python train.py --model="model that answers yes/no questions on an image's attributes" --encoder_parallel_block=false --encoder_inner_norm=false --encoder_layers=6 --encoder_positions="sincos" --fusion_encoder_layers=7 --fusion_encoder_head_dim=32 --fusion_encoder_bias="all" --fusion_encoder_inner_norm=true --init="lecun_normal" --lr=0.00062 --steps=7000 --warmup_steps=350
Rows from block 2 of the image encoder of a small model that answers yes/no questions on an image's attributes, named by matrix and row number. Rows with one number belong to one neuron. Each number is 128 + 24 x the weight over its row's rms, rounded and kept within 0 to 255. All counts start at 0. After the name is the row's rms in percent of the matrix's.
Before each neuron's rows are labels from the 100 images, of 14976, where the neuron reaches its highest value: "patch colour" is the nearest of a few named colours to the mean colour under the peak. Only what is clearly more common there than usual is listed. The data: streak pictures of flow and ridge fields. In brackets: how many of the 100, against the usual share in percent.
# fc1: MLP up (encoder.blocks.2.mlp.fc1.weight, 1536x512), inputs 206-308
# fc2: MLP down (encoder.blocks.2.mlp.fc2.weight, 512x1536, transposed), outputs 206-308

patch colour: black (96 vs 3.4)
fc1.135 107 [162 117 105  87  83 126 109 126 100 120 113 150 156 137 155 129 141 154 130  99 103 106 116 133 186 108 133 132 152 104  80 108 136 122 107 110 106 159 125  83 119 135 118  98 139 174 126 107 102 140 169 131 155  99 131 143 130 154 109 130  94 125  95 107 159 154 137 108 155 123 160 144 174 105 180 125 103 100 116 136 176  88 126  98 124 157 122 103 111 139 149 138 185 103 102 119 119 157  99 125 140 138  98]
fc2.135 116 [163 127 110 116 107 145 108  90 148 149 165 123 157 150 128 148 159  91 148  97 136 113 189 117 153 128 173  95 183 146 141  94 119 108 111 127 127 124 128 115 127 119  97  81  98 103  94 118 122 116 156 153 147 164  92  95 100 131 112 151 110 138 109 156 139 142  77 136 177 163 150 137 122 159 167 131 141 128 146 152 135 114 137 113 136 158 140 104 141 135 134 148 160 160 122  91 111 141 111 121 133 147 100]

patch colour: white (53 vs 3)
fc1.657 102 [117 127 131 125  96 118 114 142 185 137 116 142 114 163  93 135 107 143 102 149 131 124 116 128 144 156 106 152 126 153 128 151 128 109 110 114 141 113 113 132 142 142 169 135 123 108 134 141 152 139 167 174 125 125 102 211 131 158 104 124 119 145 114 148 157 138 122 161 137  87 126 106  87 124 106 122 106 122 155  98 102 136 148 172 122 122 131 129  83  93 125 114 109 135 141 159  96 108 143 123 122 134 117]
fc2.657 086 [101 121 142  97 122  76 158 133 123 103 169 144 106 147 107 149 128 128  84 119  91 141 142 129 142 113 157  99 146 112 127 111 182 148 125 177  72 121 128 101 140 101 128 107 144 137 133 142 167 132 101  97 147 112 110 132  80 131  55 136 140 106  62 116 129 100 102 145 143 136 163 148  82 161 172  96 134 123 144 164  89 150 143 154 121 121 151  68 159 116  94 144 155 124 126 109 102 110 118 140 142 119 126]

patch colour: black (93 vs 3.4)
fc1.439 104 [170 140  93 130 126 138  79  98  60 116 147 105 128 179 139 128 152 163 126  80 107 123 147 156 194 131 107 123 150  94 111 102 171 130 113 117 100 171 115 116 102 109 139  80  83 124 136  85 104 154 128 107 137 136 123 144 122 101 120 120 123 155 121  94 140 131 115 137 146 148 173 129 113 132 128 102 127 130 142 130 145  87 174 156 157 169 138 110 108  88 145 133 155 133 149 122  95 119  72 144 125 145 118]
fc2.439 105 [151 112 102 160  99  92 120 114 138 136 158 135 157 146 101 105 163 129 172 141  90 130 152 131 143 159 128 133 176 120 120 126 153 140  99 129 122 139 116 103 122  76 135 108  79 130 119 122  88 154 137 164 116 110  91 101  95 156  70 125 156 136 111 122 133 132 110 121 197 142 173 130 142 144 179 132 102 149 149 170 171 121 145 125 111 121 139 100 158 125 114 140 184 119 110  88 127 177 131 127 137 144 116]

patch colour: black (62 vs 3.4)
fc1.462 094 [ 54 121 103 141 121  99 154 167 168  64 170 139 143 159 127 135 165 118 141 153 127 145 137  92 134 154 144 116 110  97  94 109 165 173 108  98 121 115 116 142 185 134 112 117 125 100 165 106 159 157 130 174 127 130 125 137 150 162 141 138 139 131  94 129 168 145 125 166  96 124 125 159  89 135  98 133 121 139 125 147 139 132 102 132 126  74 128  94  84  84  93 157 155 160 143 114 118 136 138 121 144 126 110]
fc2.462 079 [151 143 142 112 104 128 129 107 130 148 140 144 147 171 129 120 108 123 110 147 123 174 114 135 122 150 140  85 110 114 137 111 124 135 147  92 167 100  84 120 101 158 141 101 150  75 160 162 134 137  95 145 150 140 139 110 167 147 111  66 131 189 157 111 144 164 155 114 117 147 157  89 195 165 138 117 126 127 145 173 144 167 104 166  94 118 103 110  81 136 125 147 122 113 145 120 107 113 174 105 137 136 134]

patch colour: black (47 vs 3.4)
fc1.524 098 [144 139 127 133 101  67 132 153 120 124 146 122 131 148 140 116  99 120  89 119 100 137 107 107 129 133 171 110 109 136 150 136 119 101 114 128 149 116  96 117  97 117 130 135 110 101 153 122 142 177 141 192 160 183 146 120 147 205 123 126 167 109 141 144 123 166 140 145  81 117 137 121 121 123 105 120 124 127 145 134 149 100 130 137 141 115 167 146 109 122 132 123 115 148 147  90 124 196 136 111 156 151 131]
fc2.524 075 [114 130 144 121 141 129 126 116 118 141 121 128 143 109  79 143 116 144 141 151 133 140  85  96 154 134 136 104 124 118 144 162 121 112 106 133 117 124 137 152 144 165 116  85 150 123 132 132 142 133  79 144 104 138 131 110 145 162 161 100 113 111 137 158 118 179 129 122 105  88 139 133 133 115 108 155 132 137 151 132 119 126 111 127 148 102 132 136 100 112 100 114 114 114 157 146 159 159  94 108 124 189 125]

patch colour: black (59 vs 3.4)
fc1.467 096 [136 119  69 105  87 104  87 146  95 102 141 119 186 213  94 137 131 116 168 110 109 151 157 129 177  94 136 131 147 124 106 140 138 164 123  99 149 140 133  83 141 126  67 128 141 118 123 126 135 127 160 133 113 129 150 156 144 113 153 115 151 121  91 130 136 128 120 131 101 116 170  99 129 127 135 108 136 178 140 111 129 149 119 127 110 178 129 148 101  69 125 128 147 117 127 134 134 142 113 149 104 114 129]
fc2.467 092 [ 77 170 151 123 153 113 155 127 109 139 133 113 120 107  94  90  79  46 143 137 155 150 165 151  94  94 132 121 133 106 132  76 117 159 155 136 120 106 141 124 123 147  95 135 111 123 112 126 141 116 115 119 148 100 116 117 117 131 110 159  88 140 153  91 123  83 130  98 144 151 147 104  91 150  95 108 122  93 144 133  65 142 116 111 131 145 125 120 137 150 101 151 120  96 125 132 166 106 128 133 121 130 167]

patch colour: white (36 vs 3)
fc1.247 087 [161 166 126 101 132 135 131 140 120 113 141 147 104 108 108 174 151 107  75 125 129 113 138  83 144 151 125 129 115  95 155 118 139 110 167 138 141 126 102 159 164 144 153  92 141  93 154 145 125 126 128 129 146 133 153 154 154 157 116  83 104 133 154 133 102 111 149 114 118 117  97 135 168 122 127 118 162 154 131 118 102 137 126 141 125 116 145 126 169 136 130 111 161 123 138 117 144 123 107 126 165 130 118]
fc2.247 101 [ 53 159 164  98 135 119 137 190 121 134  89 106 100 103 101 171  80 164  97 132 101 125 144 133  92 130  96 145 112 142 148 106  81 131 158 152 127  64 130 111 123 118 142 179 153 132 118 144 134 107 122 183 113 129 182 100 131 112 174 106 135 114 129 127 108 134 123 120 148 109 110 123  87 137 127  80 128 140  84 151 131 139 132  99 130  98 124 140 118 138 135 104  92 135 114 151 161 114 125 105 127 146 113]

patch colour: black (85 vs 3.4)
fc1.184 091 [154 116  99 134  83 139 107 134 131 101 129 136 158 185  97 129 149 132 112 118 147 157 126  97 134 127 152 126 170 142 123 151 155 113 136 108 138 119 105 122 143 116 142 138 107  92 154 117 112 168  98 129 160 147 129 188 127 123 134 117  87 128  95 142 181 154  99 128 126 133 158 121 101 166 117 114 101 122 148 161 137 107  85 101 147 137 101 142  92  80 119 132 159 116 118 155 139 128 117 126 109  97 143]
fc2.184 079 [133 141  92 121 133 123 125 102 124 133 120  97 113 131  94 108 125 122 161 114  76 150 163 101 122 172 140 159 152 106 140 123 178 112 112  98 143 145 112 143 144 106 132 124  85 111 101  84 114 116 156 104 134 102 103 107 126 157  85 118 196  93 120 130  94 127 158 104 126 128 124 177 151 132 163 133 116 110 144 131 123 128 114 114  93 160 148 123 109 119 112 129 154  76  84 143 122 130 141 116 190 132 127]

patch colour: white (48 vs 3)
fc1.475 090 [145 171  99 136  82 138 155 137 180 122 104 115  96 101  83 136 127 176 132 145 138 115 124 173 151 147 111 116 136 135 124 121 184 120 130 125 142 138 126 173 145 109 112 130 149  94 123 134 130 156 142 137 125 120 115 141 115 137 122 143 146 150 119 110 141 148 151 160 139 159 109 112 149 170  89 146 129 171 123  73 100  98 172 157 124 116 126 132  99  87 120 119 106 100 145 139 165 152 187  78 124 106 159]
fc2.475 110 [ 58 110 135 122 156 122 164 195  97 100 109 100 106  75 105 158  93  88  90 152 125 141 138 124  96 109 127 150 102 140  95 132 111 180 158 148  97 147 127  99 123  98 143 161 148 129 137 129 159 129 139 144 104 128 197 131 138  93 176  97 147 125 132 123  88 155 107 145 134 116  88 108  87 156 107 116 118 144  99 128 105 132 127 131 116  96  91 134 131 140 141 129 100 140 142 137 139  86 111 118  92 111 137]

patch colour: black (96 vs 3.4)
fc1.229 099 [156 149 102 109  88 153 122 105 112 136 134 121 158 146  72 115 113 144  72 119 124 143  91 105 180 126 131 103 181 117 121  85 100 146 151 115 128 111 111  92 110 101 108  76 134 138 151  94 136 156 120 181 134 112 155 116 141  68 131 134 143 167 126 143 149  78 131 166 114  58 165 128 130 150 150 144  95 120 126 162 151 101 157 127 128 155 141 118 159 117 127 180 214 145 122 133  89 124 132 146 131 155 140]
fc2.229 088 [176 140 123 132 146 112 123 144 107 130 137 150 145 151 122 139 119 127 148  66 107 117 175 120 125 140 126 153 180 134  93  92 133 150 102 110 133 167 127 112 115  88 137 137  66 119 157 135 111 152 105 155 148 133  87 136 112 149 117 118 183 118 120 155 128 131 126 136 124 133 172 133  93 172 140 111 148 149 127 153 151 106 143 108  92 148 149 113 164 141 107 138 169 143 115  60  76 166 131 140 143 104  81]

patch colour: black (65 vs 3.4)
fc1.248 098 [132 126 118 126  79 141 136 138 125 104 168 185 156 145 136 125 134 143 104  95  92 148  98  91 142 131 147 165 175 174  93 120 141 136 116 132 129 130  64 124 106 147 133 136 122  91 138 143 160 159 147 148 159 135 111 108 143 143 169 117 195 113  96 135 116 131 150 142 119  85 147 115 133 138 114 122 135 129 118 131 146 143 157 144 136 132 145 102 135 110  81 104 164 113  75 109  97 146 107 151  88 128 143]
fc2.248 078 [109 119  89 116  76 124 133  97 155 142 161  70 126 110 107 133 144 101 154 120 105 104 124 167 153 135 189 108 140 148 133 107 142 161  89 117 138 104 141 146 119 154 125 119 131 142 122 176 142 141 146 141 173 130 119 140 145 188 120 136  73 142 128 158 133 165 117 176  94 137 151 145 161 167 121 104 134 113  95 112 159 128 140 108 139  86 115  99 104 127 143 105 144 140 105 141  80 164 127 111 124 132 177]

patch colour: black (94 vs 3.4)
fc1.476 092 [149 144 108 148 109 115  96 122 110 104 153 111 163 165 133 140 120 110 142 110 148 136 108 118 182 115 115 120 158 120 111 110  90 145 123 112  96 148 126 120 143 120 144 144  75 108 162  85  92 114 116 143  83 138 188 112 131 167 135 159 137 143 109 130 138 164 125 150  96 156 164 150 116  98 142 150  74 133 131 128 165  77 153 127 138 151 117 117 132 133 104 147 146 123 142  84 136 140 115 137 170 107 137]
fc2.476 087 [145 148 112 106 105 121 142 104 127 128 135 131 156 155 117 148 157 102  93 105  97 163 139 141 184 134 141  98 165 125  93 106  98 167  63 111 114 150 101 106 142 113 100 103  71 112 122 128 116 128 150 121 162 139  89 107  95 113 136 127 145 123  83 122 141 154 124 150 126 151 148 167 104 146 139  90 139 113 156 158 127 120 164  85 154 138 129 142 123 104  87 140 194 122  98 108 107 155 105 139 102 133 146]

patch colour: black (64 vs 3.4)
fc1.637 089 [111 143 116 106 112 115  90 177 124 138 142  92 148 161  78 162 139 148 137 106  99 163 124 117 162 132 152 144 175 134 116 122 141 103 152 119 150 113 127  98 146 150 119 147 193  97 155 107 140 165 165 136 136 163 174 161 156 154 119  92 140 103 119  82 169 156 124 173 145  82 121 131  46 112  81 112 108 156 153 107 160 153 104  99 118 107  92 118 114 164 127 128 127 129 126 157 105 127 118 131 132 113 104]
fc2.637 085 [143 142 115 166 153 115  99 137 151 148 100 165 124 141 147 137 139  61  79 162 117 139 112  91 132 137 141 106 119 148 128 157 117 184 104  99 139  81 133 157 146  81 114 169 133 115 159 124  78 133 115 161 149 106 114 144 106 139 138 124 157  83 145 118  90 139 136 153 162  76 146 140 145 189 119 132 107 107 113 149 137 116 137 138 109 139 131 107 115 125 129 109 149 147 133 129 141 124 122 108  97 136 163]

patch colour: black (58 vs 3.4)
fc1.574 093 [122 131 104 115 116 133  97 154 120 109 164 107 163 142 127 144 106 142 113 119 124 105 120 133 131 169 134 168 161 139 103 146 103 115 114 152 127 118 116 125 139 130 111 105 105 149 134 138 122 173 145 148 172 132 118 128 122 149 172 110  95 107 138 112 133 125 125 145 124 123 168 113 135  95 121 107 131 135 104 124  83 123 128 144 147 115 114  81 124  90 133 137 174 136 100 150 107 159 128  93 110 105 115]
fc2.574 088 [128 130 161 152 135 105 142 150 152  89 108 144  94 131  49 149 133  92 169 152 139 149 130 153 134 134 142 150 136 135 128 128 140 195  98 124 122 107 142 111 137  54 148 107 124 151 127 101 120 124 129 125 116 133 129 108 114 132 119 117 148 167  86 124 139  76 109 122 153 117 180 154  99 123 165  98 135 116 124 148 127 144  96 110 153 125 121 131 133 115  97 155 141  93 115 137 128  98 142 147 113 140 144]

patch colour: black (32 vs 3.4)
fc1.327 100 [127 124 144 137 116 110 115 147 114 148 164 155  99 130 129 121 139 139 119 131 121 155 143 149 117 173 159 122 173 136 124 135 146 163 120 138 118 121  78 130 156 142 122 136 129 118 143 127 118 173 198 166 147 149 187 133 160 164 110 105 117 123 129 133 153 142 140 147 108  82 137 143  96 160 138  98 102 147 132 145 127 130 108 125 143 104 133 103 121 151 107 111  90 139 140 129 126 157 151 107 131 127 155]
fc2.327 093 [117 117 111  99 134 118 170 146 137 106 147 120 142 119 140 164 151 143 104 162 102 134 106 142 144 157 180 133 115 136 100 162 116 165 131 119 169  99 134 165 132 117  98 122 108 107 112 104 136 181 136 184 102 137 150 157 156 143 162 116 105 141 134 136 140 162 166 151 102 126 121 126 141 112  77  87 145 146  82 136 110 174 121 127 110  92  98 126  95 146 112 106 110 111 133 161 107 139 120  91 108 120 140]